Weights of a small CTC audio transcriber.
Training: 6500 steps, batches of 64.
Data: trained on Morse code for random letters and digits, with fading, noise and interfering tones, 26041 training examples, 16.0 epochs.
Rows from block 6, named by matrix and row number. Each number is 500 + 50 x the weight over its row's rms, rounded and kept within 0 to 999. All counts start at 0. Numbers have three digits each. After the name is the row's rms in percent of the matrix's.
# k: attention key (model.blocks.6.attn.k.weight, 160x160), inputs 0-159
k.37 113:557509507451533528567487444425430542444597546540496438522474424484536450463428366533501505471557504441592435478434514541511518534422480521429438539525509483523512579454514454511467531445574532434431469443554581459504557491509434553500462581463513519466538454572435514493536520401527527437553472517496423498443529550531450588472483560564583463460504515533394503533428493522463389374444495480502578447538541447414405430448486415431506439545535500498572546508471515502486527467479461
k.38 092:524492424496460457472512417501520572461512472554489474515539497504602493533506477469449440431496576473465541520528508496486445473442390556462515524465568502549501500491427550530578482507501572483559571445392428412450459424424469390520530397500482456505581521509531384580528554534566441511526541501532456423446475566373501430629413532535422481548549501494532479585494508560506507509541495501523483544479515559483497513490473584494508587513496607410437532472478593505553419496518474
k.39 103:389529472417519405596484496533503514505471574541501461511404433506527477540451467514413493391527578507515451528520551541597557532411499512524542509505535574610526551467485581463466467446509444546516468470523474557520521423458433538529457444481533554555556601527487427527527515475531458451503617541624504455442543495500431492534537447505450432509535511471526581568484440494525470508440582530412566560476534477416465501550446472506596537521517602510504509450409572541503455470420499
k.40 093:447357380421519430522420498510474522419438592494526538469475493507561471513522501465479483395513572491481529577496485566638566516568452532508595512471503453575455502523523541567455506481532532544465452494541453489495515455461515544562530336418519509539521550515451510535539482520445504488605540540630583529513418498495407528565493489520524469514514573424462483482488468455564548484506550463436513446437565535524456489504518479550519482537487590461488542497404573462442446472442465
k.41 084:556460471412459478475495505542502576450582565459503548487472509496556485536494476375434456416505539416482445558510463593498560528550524406518508489597522528464551561526522567486493524429524508440505552448591443574522469548536458624518436497524507570554503545437559513512445533460437460443462581547573429479488472528383568493529525519546452567568520544504503481443512486546485426553422467485509574492472538569438528507429462402505523534597505600387573535531493463514478488564447525
k.42 108:495462542499471455500473475467509449457603531569594376525531414585532484531529380499426508573518493487537485497434546513494370492590425573561440486514471469489477519524563434460569553486459490448545522462514445489532538515498544487452377621452565560453474398518495494536552446467504462482559507462385423496503554469570558516561537508506570495475474453441473492488504543500460524501560409507575478548574516440466473560479614520538499477501574485464503533485443540467520556397548425
k.43 098:443540422459414488536410530525526457480443527478448514519526535524541457513524516484536410473477498446383481415478528509510596487478472478570523489517554462536495473438445527512484420482488540475571446471382462605456455559519497539532553488485520475544567553506456538573465481546539503516421611447611614541535386565511399439473538524459424433462479541450528504404510519540504402491501570447460504449471517511528464510524470448576519596557561582439543461501534543514509455522374535
k.44 113:474411480509502481476471460511539473427568517552462483547612475570530497510481514491423545489501498535566419530361452554467490464527448514612402482543547486486462534531462532471512612490534515464545555511480491527475505475476511522423390450433593604450517518476465474506554469462460490440566493496422409506498628565464537511565526485477481513478434455473376465571587561565459577506511432576549548514505500518475522540451579543556506461558489479407511549444417568517413507496572514
k.45 108:546439534505512471492517500478489459460542477559517526549457447507484457473464464535525543495521457507531494589485586521501414489521484552525409451570376419447561504519536348491509531518401442507463514437485548457487487489510526480451475524493507566446507465510589461548483498419462511507513369368393417436523609520571528494510472505476541454484480458421413521528470403478473523500500456533598466463614540451549446566517518508456553376497560427537514440456535465475427509480580460
k.46 110:565414566512489503506539444491428520426597543599533500596485432521496550426468433492443581465503512534484443504472567490509479519484508569508426468508464536448506570504522374509453544552430545440479549461569547460521496479441532486449495601515497523504536426553561502501472474433468561479548480476426457431523642456506522559560477514546560501473439450482446475529495389507491461467564465549568483427525495419522388517494501420368516421431539433527547479502587447522481539462587507
k.47 121:500388499494482454460452489453547542451607554505511490568498456532482481559535449528404527511512535449543450504380562505523419462476440493502386458495497531496431540502566514496503559520500536493568564446477468580556511498458503522414397529468564562522556437525448476478591508507507439476482517482437403458562543557484530470532493482483525495546458444383449519652515595508559566515496431523562583573529421552435436546479537486510554493547532543430455577425504549463427517476551425
k.48 101:550471516511587442532443462500515524488490507554474452450587517479464533584542482559567489563493541460533461433425443466417453643488531335520506588444520503515516426533518479435461586522481509488454517620507538517461506530444481533485436581505523471445524499498484486509430477521488453545460587485508480477526469441453451415548521464468489588599427466439449329464589557508485515494482507509525521463483438496458492402549549438564515574556529586486428546475518559570487462481464521
k.49 093:507441570528527479436673491536550449542521540554597589516502455472489480463542547556560507556486522566434554550559540508479525537595557496477464523570547511568508548467475514559516451547432495501489499434541559498470488518478532486548495453480498519505461490477543515572521522512459532414481511466462555364426445504552572469513580454527583438485459441482500568451559467457617548511484559534549438524498467456561497541478528484470494480480454338620460423581584502515568596500542463
k.50 100:558542466536516562458569455643513454508560559491577538481511450442525460485543483483582525468569520499384496511478558479566531498525540514520517427532523557425517574568510596553602480493503450476494477424523399570518503520576512511503501506447411556525523553473574412466584650511522575432495530447504495444453481521598535487548516494544543418489546564488499568495502555426537456485512510506508520617592546467526481515591493479363510481444561480512546423514496495479525535478577478
k.51 118:509463516587584537402484502503477404566530543489575477504564515471485489550578573463599557541486525532494528430506506480434414576530583477487505444471544567595463481501504513504519518482428428445469441473531495576481460530652541573559570591514516488503505492522463508448508517530514535453464564422469553497599399489594570548526598528537495502484513469468516519476626504479497488568483548567549455502543481512607525597589464502549481448491459551563521516479532445556568537570570471
k.52 117:490520538538551463555470605529455574456496503584487543529526499662483540558462532541491589553523520529505489499480496561484467455520524515541351517524531533540573382498477516372434468520506439517506452546452561528457467459458526457530452480529536449512482514421470537550475376565568464547477508450502570523586497488463449453486507404447430522551472413484492362445564564597550461546512467517432516449427571487559557522542543579556469511547519499526536407463470485542530488491503514
k.53 114:522423447518505462536539431487537493469412436530536437501559539527488550532500572483504560499481595463484530480558463554480503505479491485571445533477518473529469502458470476456446443462537535579413523478398484489492400510423512445489408517551511462506506496493540463526511516459567445622532536490506490472439483461455453441440482477535468626575452420481436437572580455672570630474489532548476518548416412506519540540458463490550586593582559552457440521490536584555536496517490506
k.54 104:510523425507473531477595586559501493542494394438549542556536462370474454497501559520594482560451415550459546471489497476584505543521580509497512436556479469504396527519506499502548530605536487565577451480553562532516519538590535529531521473513403511485435544475476540489513538525467561494464521498465498504559445468568460555466510499500542504447531500515543480457589555413479434530566541458519443441536447467548419503456488544522518442341421469583512482545516400480526608588611494
k.55 081:544556515459486572459590538476539494441540486509504493495520484450407523455476472442515433529477516601457450541470457465493512491519589454393491541517501373407503561513555490366428481525545538504544555517510576526482519481521554484461433543427463501394528456470538604477449521417492582532430463477482501410544475442493542581481487486499515526592474543516445523515417521417442431458570517534641507415481479450517482461505550551440475438425511413447505499456606447491479521495588484
k.56 108:564585473554510531531567627458420498495426491435470537448452479483501477471521502517565492478507500531425511575506481528482575535465595465462530503536499488484509470416419522536484407526561559551435483517541552490490452477549461457516584499521433456465470559464535546499429533472518552530493518504600573556422456480503435525431525521544496416506559475492581462417436462415456384421556653480462485401427563501578473468496407496456476543525482428508485435510414518496528442567494587
k.57 129:500568415505513562556530522471492528508406463398498517430429518428493436464490559510570475484517430543494581547559474502521561527525615403389590500525565487529540490480467523508519467509528476561503489496475553535462445423547492511606575473574411453582473585479487523501453552553466493536513527482573579518476430487514423411421491485454457485521581546564533494408445465514487433470449585480441503423471529513529606445559459592497499551466446485538520435536499452478536438552431595
k.58 099:393485472455518428517478534493522491537444562483538513433549507483659481521446565485513424521534546477444545527604483508515526467488501513495572476501525553585465439481496575550555419497531528478499476492478478506495480512497508507546518446522473484514472569539500548467484440504604535517629596517586568506488436554449435472487551543519456522396529481527524457504456474531466453529496539436411531506364462520549542385429459564561544573544507597434497525549531533525573397512369584
k.59 103:489519474466548438533487508568553526540443503449482507495492583431479428518441519521561489447484518520420547478556447475527605477459546429404572499512503528594522427451420616498472517459523514522449479521481515533454486500469372498561561450488501464564490544505405547513417515496497461561493553545534523595429428441443455445396450457485486533569539557463487447459465453454515452481503583479431571361510504504483525481524489471552450636557402512561506481439572491497512533559412574
k.60 089:492543531471545489561418503488535509529457457465484545483531507534561412513526525500510507425456533458489530505556481476552613578533588407589530466446497525557485476428467571468509450476548474605462455536539474523398520483498444463614511419531468485461463578506439559422439433527426578498502509530594544513504439539456487449444533494514466499579487507478495498521473494584509484513457596415396450573436400482479546513526491589599415587543443540533579515470447499577500499539409569
k.61 092:487621472543478442438555524460459409530411515434490474456512476422559434479456539532486421492531446550403520442581571460484511443476484506387550535411354551533490493489497546506570441492432529449442485532557521487529501441565467516497533549474455465571492445518530393434589613497475539483523523581522508528490479422524529559477596504556535455445505488527513503465492495456443419445519515512540424485585559588498501405472497473411453496424458452583557526545515467442554501550533507
k.62 107:533556523484517500515506523524451479591441528513510526438508565459511452464465546491609433554488479435470605473542455526558594511460497432532602489515552480592485482444482612501506508486511545563538375565516498540460444533478452528482539453529467490618490538554380534498426556536532522590485506536604582534488396506486453491485551566461458556496551588545549419440496558572501533545461567484417430516510490487504535418532433501629490537530497553489560452523514551561561444522438503
k.63 105:509601482583490523477547535463468433471474501414555539465450536418493567492494549526559476522505479510386560492677558402450505505461491559502581539435501541504512453457483484516524417491487481461471396557464535516481509502572498466604640465491465509517452508534542504476460600507520534475481481548531603506516444459515502535476491551520536477471568419533568499545467521434503402497443601492573470457550489542519523420464361442502517576445556471543516483554559435490526504450508599
k.64 120:421546392477421467500578447570466557501443527463499553409419484490511463509545535547477475481524539531442512501532449489617603483436523399562554476543590533551558472465468569481578461475539578566568460502526439486459543478436512422489525426488496475527503533432463447441476522500561475535463508474562535588469426508495530389636482509456508474508571530486544442476497500491467461555492573531447543576431445596403474480448486493525491573499472567485499534543494617549595519537489560
k.65 095:530531604523533567541442528405501469524461462429423474624446495451474562436464451492564477571520584496497527523483533493469433499521544571414502558452421418423525460428533433522495452495426491441424470510450517506521512463495500484475567613451500481541463475412550573527507500418464488531492448496475443451456437468456504585373486507506472510436478511549438562468523524531484483441564539489530493408509505493560517459493542473406443480530505375496588473556644483490518522523622490
k.66 090:485511502507446510465442533508513436585490498497538460500537478497494504506537402590503427507525551454536481555498466401464447516492463392485529545494539509496449503472539585534445533513560392388626480594506559543533591579553477508483582525542521525557506531636468457453512630583436485526517545423506484511556461509492517590540542587527500514422400475482491513459465564496647474454531499466407437531478476501526466477527431464527554448540481523527515534474531545552574575567484444
k.67 094:506467512479497551508567467476502439489568549529547445544450540478471536484554456523512579515421421524486561512526535482443389558469554561543418507528600497523481500571571516491455540424482436414463522477534568462559571505583584491480580528497544475543465585581573552412468539541387506469513492420508502474548507437594523586489514512568490521499410542422464526516532575560503438473511528545527546526553409382496498564500445456431537418506517524471533502489570379566504554522579456
k.68 132:433530464500471484560474464524511564540520534461501537446462551473577437553480554555529456465463565525536585526574436582584641423462467470531554467510494471564477510540443543445515416516540578581612515506510388593480494513432462430475476428470488434513553493543456487524567496484600530519474552536553564514437506519392495362567475565511438465514582475483527508532494504484522532548539477489393472471452516534491577507473522509540505636529555544526481498472486613530481445496457575
k.69 093:609497632483546568414440523485494488486508478456536399547533511526507565464471514510534466531554428502551524520462499473402465497431463590435523533472434443438477578500538419532480514505478520473456564434487575405588477516505533573537576548538483589451465450576524534485505557507473537468485435447473419468446490505478505631464446527484524562523458456531474447455537598481484513536594497446583511419511481515629366515511501512484559405452527525482485497513569392479479483551532513
k.70 083:592422513427498521435546453508541445497527615536517435493446536543481496468561513535490474460529454540511488435528617484571453513515524507593529494488477558582510603512546459459524602544504506478543415460487489545510525453490609524573556499597529495516599448619465536422575490584532529504492467418511500448415492529510556487519519502559564485406537458470558491498550600529581480511541492612570464446523484540484548620443455454471507485544539546467463511486523558485567532554561407
k.71 086:442472521501406539576526480534462594481445502447578548571537585506449589459544511473524500468480467548550527527533421509483520499525446490645503411501550542515539514504442471469479476516496572484481628466439470475476475477457602337397420530546491486483467557500504451509592542415525486439483455515513498491507547441430551457536555503470440558508498550515421497513449507495545602464546417478513505512564427540431511581502491540549479519412392477404507549462427473465477466508533575
k.72 087:539441540484557479520358529539479500478477461450478432457494540543527497573469450447550531536478528482537384514502438476474492484527407421457518538507462526601495538473483546424462526434519449537558601494419613489486439461523555410528479528443545466399460500518493562461507389508476404494572601486574454545513486581435487528488478484447493514434407459527423346470473540628538460502587446463462491441469542440513504506527496524565543536555515581466496475483534553506526457480496477
k.73 107:503484446587436459448459476458486531454448495526459508502505520544523562602526496420493531535424546457604541460446452578430466502485458472554532476482453504526481453491469582477409506488569520570476508516494511484549483543463503520490494523519520467431534523454455456575488335564534405613472482415440463464515486513427491423577482508495497501515464450577461415497619527573492536496537442535465506461463457498553591506480626521538599502574559473493412477417537615519397513454530481
k.74 112:485454481487537510502401504530520574465458543560459501547531488530491554629524559428567517491506588455533500479495467481464452514478382473536461609475499488604406450531449470498442579491536558571480563556450479529486453506437527461461481553459528476351490542509471483501475358565452393573563558496455476476528515547452444513584471459498513535523480513530428415483532535592558495534524456494516474506427462534525587486519585547568554449557467521405415494460488561573451459454462467
k.75 125:445467525556540479527411455521485586427479534568472490512538543570475517573477527456467460511467509473592534444527453531491474525469480463550450543484528462547474428503525458459462584498527561547559538544398511547504483505406463491419418518482545487471493546469440478566536338557499446551550591466450516456496502548491438469539451466441500513548477476475422366551589543528473561491514426570423503471395503533502548517538561537576592490646472543450438528421470566557495479448480557
k.76 114:469408430487543463531405475504525566463488500649436440501451441524455561602569549510538464480437521468527437471492431481471514489510423445500539534502557461556472478477518544453483537475582530494527480570455510506474438475438516502443449513456528411428545566424444483432441344558483451489477561505520477506502482570464518481549470415481500510536497470522484444507573520566587529563562429539513486473379477499484539458500547417570583540556488540376458514428515595504514509429416537
k.77 102:468405474554486432470537399491464549407570520569472504470520529572463550581582562467497550541547490467575502533430453492483479529449497446522477475511551469589505544474491556472417561528581535593502571561469434539486507465395520450452430506495531522510519463493459475503488408542462386504543518485526526485533517464433515487595425448500426538550464521490392462518598518568558487543525461568450481543342481469480532471501505560550540548628535543467466520462463568562483520405475564
k.78 105:518618534475475522440542528472509477527527470415543580522471546432546485500481556494477455445455496493411543572561552437480495497478542542519473511522517558412634466427513522560547405523496522424503360448605547551502502510583513540535531431514465473522529477487551503514483639432577573440515534577490493487500482490559471516418465535527485487447514505570502537420421472427488381429506523456531457514610497470540550513517448491413441470384479433561494535552476432483487546505489435
k.79 108:477386446547534540501443479461523563456445499612431432543489511599478527590501530465500540507507533472520444500449483500505538486489468424489490476496499504598523524539502562481489578485582500560524455516425417458524482508480502468474450567512535487504493490482471441544516343643461401556501580466449456431569506509479518475592467513510459472500449451514459419529600566636555557543511474543446557458378498529553537502507516489580560519569492597461471469383506540540504494472440492
k.80 093:461500431454491472465504397559564533486473575570452540482483497541566521576530463530530485505483588526517531411444411542604636534524421426491480556566536509520535497428514588438527470499561622541539499505495458538461463467420473465471502441446529543510470502456506454499517470478478420512449577484501494479520456535384501438611549493431453460534569486447464546524475561584544520479490476550477537576474455529403525496576527532549475598595558456470393503523485603528516548426466473
k.81 079:514597488494469513459501568441449515501495373487576522543526516516512552498522528470494503526578512568501579497540459517416390470494533504469502537532477566462463563482598372584499399476464476485497475536612545550554522509444429506542539487484449493533452488427521528567581527511421587468543509515575453533512533570581493537450339530484508609509502490434493459491593445365500469415506567532570506492520397571521504499514493561452478429475504493492483419500458493535512441550521503
k.82 112:452552493519453502538577499592548525540492478469461596351460582505548461590520548501448502428525559500440499537508488532559582420489518452573533491544504495527563481521402546452559406512560598576512542539507430470490463489438535477466512444493577463533523506456475388446543513389568501508493470560518544557428412507403535351484519498479383457563544522514482483544431493526486535498516497449454466473380482527509544458516538496489450536532472494417505492465460568436446471486427521
k.83 085:438541502460435480536556441522556481516627521500506468489531517533496430473486433556542432498535543406597420429411526425521579564436492480532556522568595503559493556506546617487557424493533474457554573606500466495432507539444557472483538480472497497477504592506563482401512493583468492478386557495517443466467482522472523494573560473463489435448518486425576528614486539491520476535546500568455419557561461458515486498433467470570460472484467508418493574570543572518507506466595440
k.84 088:469562440470523515563520504530494531466438424483515566540538462466510452426466503504476469519499537483450482526530472423534515490430470472451525433518525491543490538533449522513476395497536533615524554452482443476501430496405482485482478379451529580487438526490525522527545451427502543568555552635564556545555577485479471443542440405355497522539619484531551456510418464486455571418493490510473529455407560420508582537519426525516499575485543485476480477484432517498452338525536575
k.85 112:568510509517558522405444533503500469487567461524543470564551473488479539528515475513580565497545443518558533432460557466446427546449518502447477496425518504488410576513575481622469492409486410473465468563554626494428465469574503561587509634518429553556550544504507575448509457606454522515432519513442425525500536520541485560491557494598522589422421507502458461490578520504565401526468488529624479476456534495566521462559486508461478480477510461550575426524539473475543445469542490
k.86 084:483561419376514448555514489527557540586418574541485508479473621553546528495485547464467513499483533460502414499488524446514562398533481504472558485537466498434422499556541551521565472446574537589551511499488422540463456502568463519496483405524436490559548495424506474536585468519512456538429563489476487475449475517429411513488592462471444539630585534458598484478473535473506494455458443425407514499426529531445569505532491467605523555492474611492470519468611531533437435499472542
k.87 091:442601454544553472548532488458509538502426432372531538515429484465469561439473557544496507418433562501532482482580496498468490438456497491455570550488459474531578415497437479505459454540520528472474522528438498509460471592458444467469467443517567371536399489559507555520482477384583454571511383517529435553441490542420430395387503510560480566492551585543515411478520510500531498498442487499484521428500549602571523501497487533492470479448452514615523524537491574464469517473556537
k.88 072:510471464476492455476428405535457474459587469466477509548403460385493494486590485601521517456522550484482456515495470438526512372495424532496516499541488516540512546516474553466485521677473605508452499505517437513517532551476479387471525498417396537385509476459531487513492506509457486470418438473494551505492584518464404425586520510512550498532616563518534472539569549444489457548521580497592558525517494585498511511464491536459527527525546465474367450578498535537485526496458413
k.89 096:525404524503514522450443496519550554415549523604461563493503519591446578578467584495482539531472457498528470507544442509495466563543499536452591561511520480531449456505414465568488558474536531543490559512419582548546440525410490437421428612484553435498469508475469537513484375500505496490454539497520509470508490556454458483480532412568477503550453515577435410510560450570531599482489493549450491425470547448516593425440619612531516504531498577482421478427478555474497483408501494
k.90 106:449449491505567442568421451526516603480475513541443466494494475586497528571440553515487458534505489511541448490471450502561519468504385388496482566511474462539404461513473554497488527516567530526515524585488514447503488473403500428431480460489510427491495529526384491525426423607590535601525532487552487515532470566484410412517515485518507471541507485536490406578566529575464556557548469564456485475390501584491513443497515513598541602540527592454491470467454552505472478438405598
k.91 091:531516447609560551554477483455503581425451496525418584540584508559509506558541651514444461488451547455532422476421380516456521498536516527483490544532432470430495425488383514458478509574565457594438543531387567453498456466420493479466480456516555472486447466526558517593511411491485492518445421517491521522498488479447480482528522416442538490515521459596516395505462472586514581479520499450492556531425579522468460480450517529535521495483513510496493520459457539441436445435536620
k.92 123:558544578475466509527586543498468446557546501391567477516475490439505469353452447559517534514525460502440540488519587457538512438469610543482485476424534545452570542487627485477520507549460526447496407489512501461542595547565538494601542501542412521572496500479569505494502627441466575452495469453485496446506511502566512565483536537565496463463502501481513584448410490415455425466541589466507538491613468458513450586492465470475429482453529461550544513577511488498519591593523465
k.93 111:514442533492554497491376525479487544480502435555400544520545515599458545554521543478508514506493523538577468442388532564426389547507499464438404512484445468449482448516463445540454523522537467502570493499421520462529444453482503506463460542478506498433535494513481491544487356477530426574492511459390469504536522513460506464556464443511482549529423416534365403470552482584469660467568426550426545450446574519519516505531580532528536491544460529470499519527482503470407474415510529
k.94 098:609520589468466530517478487499498394531476477449550465477495497413518480429472484527527499406535468507450545529508579536517469513575585571511505521532538518479600551447538518555464487528485451440461424429534497576515474524543507524491515535541518519465411467504577526480471593424473464378541476513467479538538491403563491573417532494510531596382546468510541623497425519455462540529550548497545472501640519501472454456516460408466444418486460425592486407586462464456488513497581500
k.95 111:467509562485510549506581458501478473554483447461520496458478521440513417399479493536455474493538494499441470530444605516473521530533635528471548419480545483466534530506558446486497514554453474481495435488525545541555479538568489501576566431488538612540533447486582452537458654395507554490463506574468484440533497453527508603531468510540503502431509455520482587428478510459438494459440518554575464476658527458454484544485402483477413442428518416521571488571495412534523499569585474
k.96 082:449515534511523631532522495522505521511498469470527544518487503465528452453404588452426486577446426544444447541498488519516493550487495538460488547501520576505563555505520444442554570624486571564538500494468515465522514489533567389492506517445469544472413503545504441564526501446501555466589514478543522432383566560567444485497439580384480521425467522489436539488494589388496530502479531494600509510509492526435384547426448529513529548508513446540594418441483590452495571485482604
k.97 085:451468527406557551379474509508430563493527447544540636472505456602516481455486557493514452453531586538595472546411502564423420499496526553538481483464588574524501517464507512466564453565463557471558540501501570508486403479592469438566444418495449592442567496534490462500539482458552470493418552547497505450481462507494599476562446491404556453547467483507514461534430478529490506455555434463400540566558498457515431483465589510566483590551453509522518492454413406486496516491493487
k.98 090:365424427512562526508463576538526461556432434446481477430557557497548617560598612548577539502486536388503554507534462466515462543497519425511557470541504523522497478549529491554500547482491417497539477515499537458423475551522513420438483484507486402527509554518566561543446479587549466540498462500564614466536456457496430411450581500496457505498441588439552371502622571502519517563493549487474456506494478536461507494538414592525495550474461519555523469439542536531436526494488520
k.99 095:518523454505497530532486592468454496477422520496469562464534546508566391566453570481528517401460445527591477504494441440520527445556477461463505462501445431514465419572530447545426452425486469525522513493448586504468569497496503524472448515452612487540508574462530414477519538521489590522475594535524506487552460585517422440481481430504376598475600460543602441472454446548552475587512484514574467430481487489537522379574553533513587514471450431451600469560518476553522510494476470
k.100 101:512509606481438508446556459608510424508513538455468529437523526463554470477563421617489536542464496456424543520468538520500543441536549508608483531450554603468583472476502517431537470500469431487554451501599470503529542523459512482504532456555564459518557491509612493417519553491454517440439491494394521388541481430581519538569505506461537425553479542409523598498441544482482511518501506555453472587509475443421481520434545431530441529509419480557513464514457539539612606524552438
k.101 090:559451502489483639479440456493584363524493576602446522428539484461593446489530487457504492436466415467569528502548501451500527566518576502420491506424438426512503548546476441543543491511609457490564537564488558587481481501506483506502513503496423485473477541569507594477568533556506508475552608497515563566523529453475478491475498472493482546414511538519542497386592467561541535530507471441584548490502524555527505524514480460621567513477584550422436522547524502542433517443379512
k.102 119:461436450505616532580466590443500453454446463556428487561507510490550552485437538455485488470461476452531442526547490454497484453496438459405583538442440403559459498497454460512498486425517523475486564471429542476496437485511417559491418518412532491431442497504447596551480471507533481585535485530465468529479527587477455564422489460506483519512503542579504497429524472569444510484468531397504551416454574599490424416552447568501585460576525577404493470499526465431409436454514590
k.103 086:523523559500543422511447466530488591484398462517489493544435513503524425538409593532474482470500538551445388541513481526515559427504471488524508563506437541588543454468479581455534421463606584555474432466476470468552516440398431384500491460469511519464533558525527502475528544433545498507490439600530512532402386469476437441445428528420495535521529455587473475466488463539459487444442561501421558500459549545513547445464448480570490568570492510516419507475482585419440567440463539
k.104 090:543459445462440511569540387550548406547561509551537452423476501498528506454532443547530517534559516502465503420412540487577467568462407502562471528521541532418554488493536577507499549584497542465468411482428471550530535547561546483574468507493504571529550507551485420473547477574514403483477567504471500517503540443529542540579575606550543384462509442430407586570548549525580484496567570509540566542552497416389412500513430505505428550550487505522501518513581482475488527464495468
k.105 079:558487483508443542504516593520502511500554603474536639448566461476511508449530552509458528515523546516589537494498558514478469477543553463495601431488534431517539480442438394547516421465559456450537422501544524553479522500495551501460414451580525498479468444408595532454489505579559608545450591429453511461500584536563537528498486607506489500477564539570536563516434444400473602402528537391475492492445539469570437546527449499476571519483440533483482475517473431522445510456544501
k.106 071:462548479495431503517442528500481499505507433557495384498434645519530584542498415539511510462469400508467561532561512518459505452441518442568459502513512468484586533440533561503519546354502517500486476512503480468402526504473474540517526560520536498467524506531550474479448518531478536494569551377459490519543457451584486516453486404492426617550447628474530477531580512506510550502433463533406451588520383471473538504645469457448579458487529527457490507459544425556538505575511513
k.107 083:439437441570470416466572556494437501520479406531514429393478485454424446437481560494523563525453455546561491506373470501519534483448517513555447470423548476534535557485526509512374452439496468483587487478514508535468475557439479530426446592521519481556570551552453476499474512562472389497476581467410482466503431530503431539512452470581478479460498445491494500507523549603489446479491477593415513496471423530449514532554507472548450430584441560526660473504477556467541562454483438
k.108 082:505493500472471435459542420545477485526432488468569414427377436517566470535488473456484452428557533560446496535556479480537517471481428558477490539631470462543445537520514482524475622589480571470497555490450411500504490550504455517536575509551508521559491478502478435432523484466524521472499472545516568547415438452463436559560485608464511518524522437561456522574498366508543462537458506581540487447407490545472341525497493573502446440578550499576540522552525499530482547486384484
k.109 071:576473556514532474519567551430464468499563483487486483429563440546471496567552497577518487429362492495418542569421525517483524579554611559494415468492451476499505543518483505580498532496509534503499572490531460540503444607557414595505447536484527528482515494475553492555522530491479480467484515459457424467480608588442449553577522554462567529457446473559432559528538465550561517556559498582476442523549464540464544572451477420526598507588410453544564513618473527547478596471529491
k.110 070:472507453529602466494431500556450510458449532477562485608491477477496497489560521489516502453438486443463556550558511405524465536470489604475392549537522492587546489459513513517591430420491506572511513524458462451459527511496479522460484446475470554532527532498491535637442465541474464500510482543521434453514619513579503471439613519519449561477505451411447385420458519557480547441552547498429458524507447527408486570468472454590449494448564629445555400486550492575530484538525565
k.111 073:496527437456459478498600542493405456535463594523440569521572509515471508436500537518489400491440507528540511468485535443487513507471543458433494400539476485539504517516505569548580410511401425512503450565614577518471567496488604492571548498513544490563514442529580436534551487515543530441481524539564504508420554484513445520500450585454575485448589419469459494473545408522500534478463453417545513488443513538534516541492495613434497426390478453505578526437410569445474577545535424
k.112 098:539569503395425527481498526564561530526527609454450433555470410486537428507522508436497430561538512496442473542488518429585543404416517476630516500492453510498461565478531544544527573562518608459500512503539421447538521454512464553468526502422481508470594509504444508409455538490526526418529501508493546534478501434537503454573495529558508389529544553436525617474432400472427475494572438449589530590569505472459433510459525443488388535521508485505497422538471507495537550507432515
k.113 077:494607551456486447467523561546441495539463455477474543546473493473471498467421587502518548347437485411461524459628502527480524388431380427574539473522541565500530468470411509543521415512416488520385509446495527488508451493489490480542492483518498621476506513493552507496471557533543528509552425593516504589497498455462525558523495532485549486466466547461499583518449516436458530439606507477568521447488402447437489508445469476367575522511524488514488515557537457485532512512427394
k.114 090:524589603520480444435487520449496419504523538506529389519472554505539575485528435516465515428575469470579484451540538521406520559524502503444455468425493395441555492452524467464457484384409454474539442467557561444442444574531580617537470547514536512517525476558505464507510612504496534521480505458546517486616539504602438470501470555488413557438541548470549448444499519462552506466497388518523459428555443507557589494530400486582470471456559529535551485473525431495530488519578499
k.115 125:458465496595577521454405580505511495470507470533484478629557598565435576543492537454537512570388493481565481486536517458472416574544508475498498482473481425521512484598505451637497511541552460489472545516496547484508430588560580495442472526479513567428513455470498567540458452559524430592573490460433524537545447493465488479463489438548508573510490489472521425511575529548513569506507446490450451413490494508568574453600544595473610487552483505476539491404606509496471440474527536
k.116 100:498397491533571490502456560467565463491475604513461462450506589458541499579555513487552489512491502444630485481527423471427463555556520537436550478502520435538461489499446513555483535491494480504488566537539557562466438471477565548506476579473515474433416607476568614550487471588451481509485565486523532537521454533469460414508498450565442555454486547547600478458509577499534514449557442563545420457434488494625535458553549519443603395492452563444552447487534469560473428491411513
k.117 108:478511413483550556520419499404377549438470439567459515553583440532498533573432533377476477442392470470526500599536477536451461514495512524399438528494434428565477409527400469542417480444538485456493547516477500403437456417511404496512433466506487521447483557483470506517486481442554487533499509541518450576479498522463436545492439453500481525525462467596532500474504417564486510501531519446438505458413529538555501410541478552442519503515538507399504420550443466452425450491415560
k.118 096:477578449498466428540492478532449500539496473483468468458442490523452456370534436479435566510621491440457471531462512554547581470438512460567470563510577520469572514456486462466563413507474521518513498487555430398506556482442469447547482489478483478545579432470544514422491431508505450588533478516477471446436528515483498496524514458507610489584509501434430438611429484464505512448398519532445529500542498502438388546402514501502433515459508438636507513526403498420629512450539516
k.119 097:505508526572480455447550513441460422511453490379562400531537498421518438528496427537627522571510517540528495448554485491468504547490599538478489461462543445520468488540524426589463558427462484418606516535559551458373520526505592565513501542503464557493465569459492564482456525464434521560513516407443467545514526475568521518532478463590474551413453452503494469500556519488509417538430482537533453521442444484525560444506435471457538405399418467515556536465520412519472563570588487
k.120 132:509479507491620511525486530404364586436470467545417509558502450556446529475434461464444538489521505526537453602466515497499526496520463567433485500501433419494538531485432470497406486466561553510425639476485536492463490429497459462446452469486568524415523484461479516519514507426508484516507504565423483551425545608512480538426433416457506426560489457588482458513453440528452501402423503464493540456477569466521499416480498508485529551545584507401528494499372489470404483455455574
k.121 086:511515533567494507542472517532509591589488553508561439474506429437509452500508492553418410476590561481418549527480533431554522543482397483439477491594533548399430521481509542555446517588541467570495517514468464562503552507553485479494531533440557541503542521554457486579546472485483567442453439587383552551539521514454416412486503602517486393506425448432455455505425438524467475472502438500608606476499549530544410570461537522501471504490446479497431433529474523561489455445425538